Weights of a small sound classifier.
Model: 1.34M parameters, waveform 16khz input, norm batchnorm, activation relu, depths [8], widths [192].
Training: normuon at rate 0.017, 11200 steps, batches of 256, held-out accuracy 86%.
Rows from block 4 of a small sound classifier, named by matrix and row number. Each number is 500 + 25 x the weight over its row's rms, rounded and kept within 0 to 999. All counts start at 0. Numbers have three digits each.
After each channel's rows are labels from the 100 clips, of 14848, where the channel reaches its highest value: "top examples" is what is common among them. Only what is clearly more common there than usual is listed. The data: synthetic speech, music and everyday sounds put through simulated rooms and audio effects.
# conv: width-5 conv, dilation 3 (model.blocks.4.conv.weight, 192x192x5, each kernel summed), inputs 96-191

conv.177:468508465552470485507484525496506526519498434525505502520499497514526524491524505533496477501475472513519490505478494507496501497544487494526510507511490479487507491533505484479500475494500466497525470485530476507473539491499475560460485545453493500486469521497508538500496472502511509496
top examples: everyday sound

conv.82:530482504471504453509524461501437491491487494493512508493474490514482557481530535490503504511495504486511472494490472469505516492432523490485522488502520503517547515586461471531505537455521516500488485508514494495512517493530535502506498542479517482453493494519499487544489479462512497474
top examples: everyday sound; wah; telephone band

conv.133:614491519450479486490503496521473488598501483552478525508469442485527519538456475509470511523512516509506479465552494503490500492491493495488508533511530495556510507489446529535512486481491489520524517524539510515506477508495473483520491502475475483506501501518481472493508517466502524496
top examples: speech

conv.153:557467508499435507456488536470470512500481515508489500447521478475535498521491496460499511529500501489530561517488486488480521501509482468537540529512535490500530509451492513536503502514525478489525519516539484517463502466467464476506505526518512476472511467520501516484477475500452455496
top examples: speech; wah; reversed

conv.158:453518522507474462506542498493533470468534494504510504482513529491488455513490473537493501493518501496488499522458502500491511511503502523516497463548512510511506495513528498498510500521515508490515518535502474530510490506495509495520440473476489481477464510430480527507437493473514481482
top examples: number of effects: 0; dry

conv.27:500507485484486464529507502529522528472436526529518502450526468516475541529499543520512544490491535493519550488525505486493494512491513445487474519504513500522442548455479502527445493494494480516517487490511519493474511519497470506448502499526488480522482471539511541481497511528547503497
top examples: everyday sound; tremolo; dropouts

conv.2:487524532418470495480541467515515507520524504489509459556497488493508472528510485488492468505465512489471461542510476513483526502542505463529498520469527518514496484533532531480458505541490538484531516490492538458474502526509510535524525492563507490514479488466492509493515512493555519498
top examples: everyday sound; dry

conv.35:518528472499522493468509507541485494454498498496484496509479500481483468477519520520487542517529545508499531487498537491485512497485512493484521497483453492507495530496501527528525494481537524510472499554489521461510506543490462534534505499473500524499507547479542487471500506511517486528
top examples: everyday sound; dropouts

conv.25:472502506505481552497490490458521493503528478493503483517523504506475451478478492540473459543486451493494495527509462506465503520484511479504514482510492468508451483476483473482542508524499511489507442457489489473498482526447495499534486448478512514521462465485462486522491487456495474462
top examples: number of effects: 0; speech

conv.179:518496526488472520468488496480433498480556499450508473489549464501549491570486504463538498529497533528454585492525518496478525525479474526544503520465479518476500533528477494509498499516472485508474487468484514517480493533472523487489463473512498498548466500528497529508461494553497533473
top examples: everyday sound

conv.16:477535499469485508470452526520510483522473464493526517486468471472508493480482488478482499477507441497499475528458496513460520525525477492490502500486515460478506502515511529522499495485498503498497495479493496480473492516484530496495530464520526501532469492512518533530488502487537508534
top examples: speech; dry

conv.123:535499485457526497554502561480490454482470495508485524461521490481492513512500505514492533562502524459503525504508458490516516458504492518539504505489461492503536492443510478533510531518474494524474515482515527462515476489495485500496487495460505502506487478525489484458495446493462527505
top examples: speech; dry

conv.151:508564429487522459529502489541507477501513473489501478483519462469513505504435490466466517528470543491480476470439483513535494465472496440537488515466522497464468500529514502474472490479495515521490572546501441500487462501521514524528506477508493497475507491529486522482457506522529465510
top examples: speech; dry

conv.152:513460469487497470535519503512466513505497457492489465487475501491526486548520503508445484524487467477489515488574468494462488477466496503459464480520446489534463528448516511514504486459537503486485529498507505511493467570461497482517487463486506500482526492495500497532523469474516480449
top examples: everyday sound; bit reduction

conv.137:506504479496495485492493493490489497505505486533478490454522499497558510529514500544449468505496484521487466534539498505497499463573468498495516468481443456504541486500546508489520467495482480554453517515495494513542503519514507518470434488493482494551485491498505436515449519518503472510
top examples: number of effects: 0; reverberation time: dry

conv.4:518526504501502504503486480501514490503534542507514440486500474500510508487503507509564536485502499490520475509493510502520462506502480461467494472527519557517535518518490498516479542525504474515475522488489493575524446513482504485535477513471508481454505527463535522508493502501460510500
top examples: far; everyday sound

conv.101:470531496514509470452469478491507514488519462499524457500532569496498513504470524466474487476472513524504531469506509528511501501495459493460476514478508500490461456511532484511541536473482486522487493524518466492509512502476496504465488497499524479505424521510529503541511484537544500474
top examples: speech

conv.159:510526497505501499520499430529521490519498567537476432473560490493465456486460514488508504462514503512486510511442441470543510467490538481549498495527471492562529452501485494466496491500500471536467536520476480550462511512495553463516503527515488514513480514531500541510529503488519520502
top examples: number of effects: 0; dry

conv.90:473483532493488478530457549505481526488494482497528518521513510478494534498495534508490463505535512549556452550493519465472510548477511525497499493517529473485515486500474473466508493472504501472498490522559464518535503477477511552505516463488524524524458502484493500513498512514476535538
top examples: everyday sound; tremolo

conv.171:487500461478490549490507490478502512548514513554491497476507525510486509529495524540496482508527469475501559484466481533487474518502507519499502503554535508502514508492540507450518489479538474471460516540493492477547488504510490484478503492504478473493489505510497492490490496572488558514
top examples: number of effects: 0; drums

conv.17:481553528483485448505525490481475506474494494547481470495475511531486486458521489503442496459520472510527528487546477514506509495497459472527509486514495532509478531504514516518499501466501504506516499487478489454500492524470490496463533521470505518488478488541562447535507503507468504481
top examples: number of effects: 0; dry

conv.148:543467523507505485534510489465520503584535503529465477510517511519519536545436491534473480498482474490498503502493480475513484513505455508475481532513439486540502464525475511506546487515526508490486498479493530527467500513500478484482493485491484509499446487487521517516524492492480509510
top examples: number of effects: 0

conv.71:516514482506517504552531488519463509490455479499466506527466498509477520509509505497477523488487497559487536533488502462527486487495533508481476520483500515528477507491491528488516479465486479474490520513529519496516507516503510487503538500507495463508549497501522457493485515501461510532
top examples: everyday sound

conv.119:576505492488468468503514481472465484489491471550502518485492510507467497509517502513465496476503524531511562476473492467516505511503504494526533519514488505509525470462497471525491496519482517535502486483514526517483490457488524526491478516475555493502503501514530486504529524521510510493
top examples: speech

conv.33:531461486463491498506495466537480483497476520520522516526494468511520537479531498482516524500482452481450467464444482517483518550504500506514459528446540489457510529499463523500469487493478502469476450527540520455466544510451492504483478489518476542516535465492485482529521536498497505511
top examples: everyday sound; dry

conv.173:527498517475484507534477496511461445527495471471493497468512502485441495500476448468490534523483485509491433504477493543504512460524468507493507516533475479450475479522471547501482510512530506470546525518494503503514488537474458489532494457504505478501469543505502520518471504514524525531
top examples: speech; ring modulation

conv.34:509483483519513477514499496567520505499496511514465506493507519505514492499525514477462465489491514547510536504504494496515494478488508493498496561517466493497513498512487462497497533464457480552505515535517543492544486482484499521450507492486552507520543480464528491496501504501491493510
top examples: everyday sound

conv.102:481521510481486490512494520496458525553507537540483481504517485513473526508445502495494503510479553493525505515474490469499532486485500477516506487489519477493525503531586495548511527460499459505485488494492472494494493505504491511465472496513499487494479496429476493515462540460492476520
top examples: far; number of effects: 0; everyday sound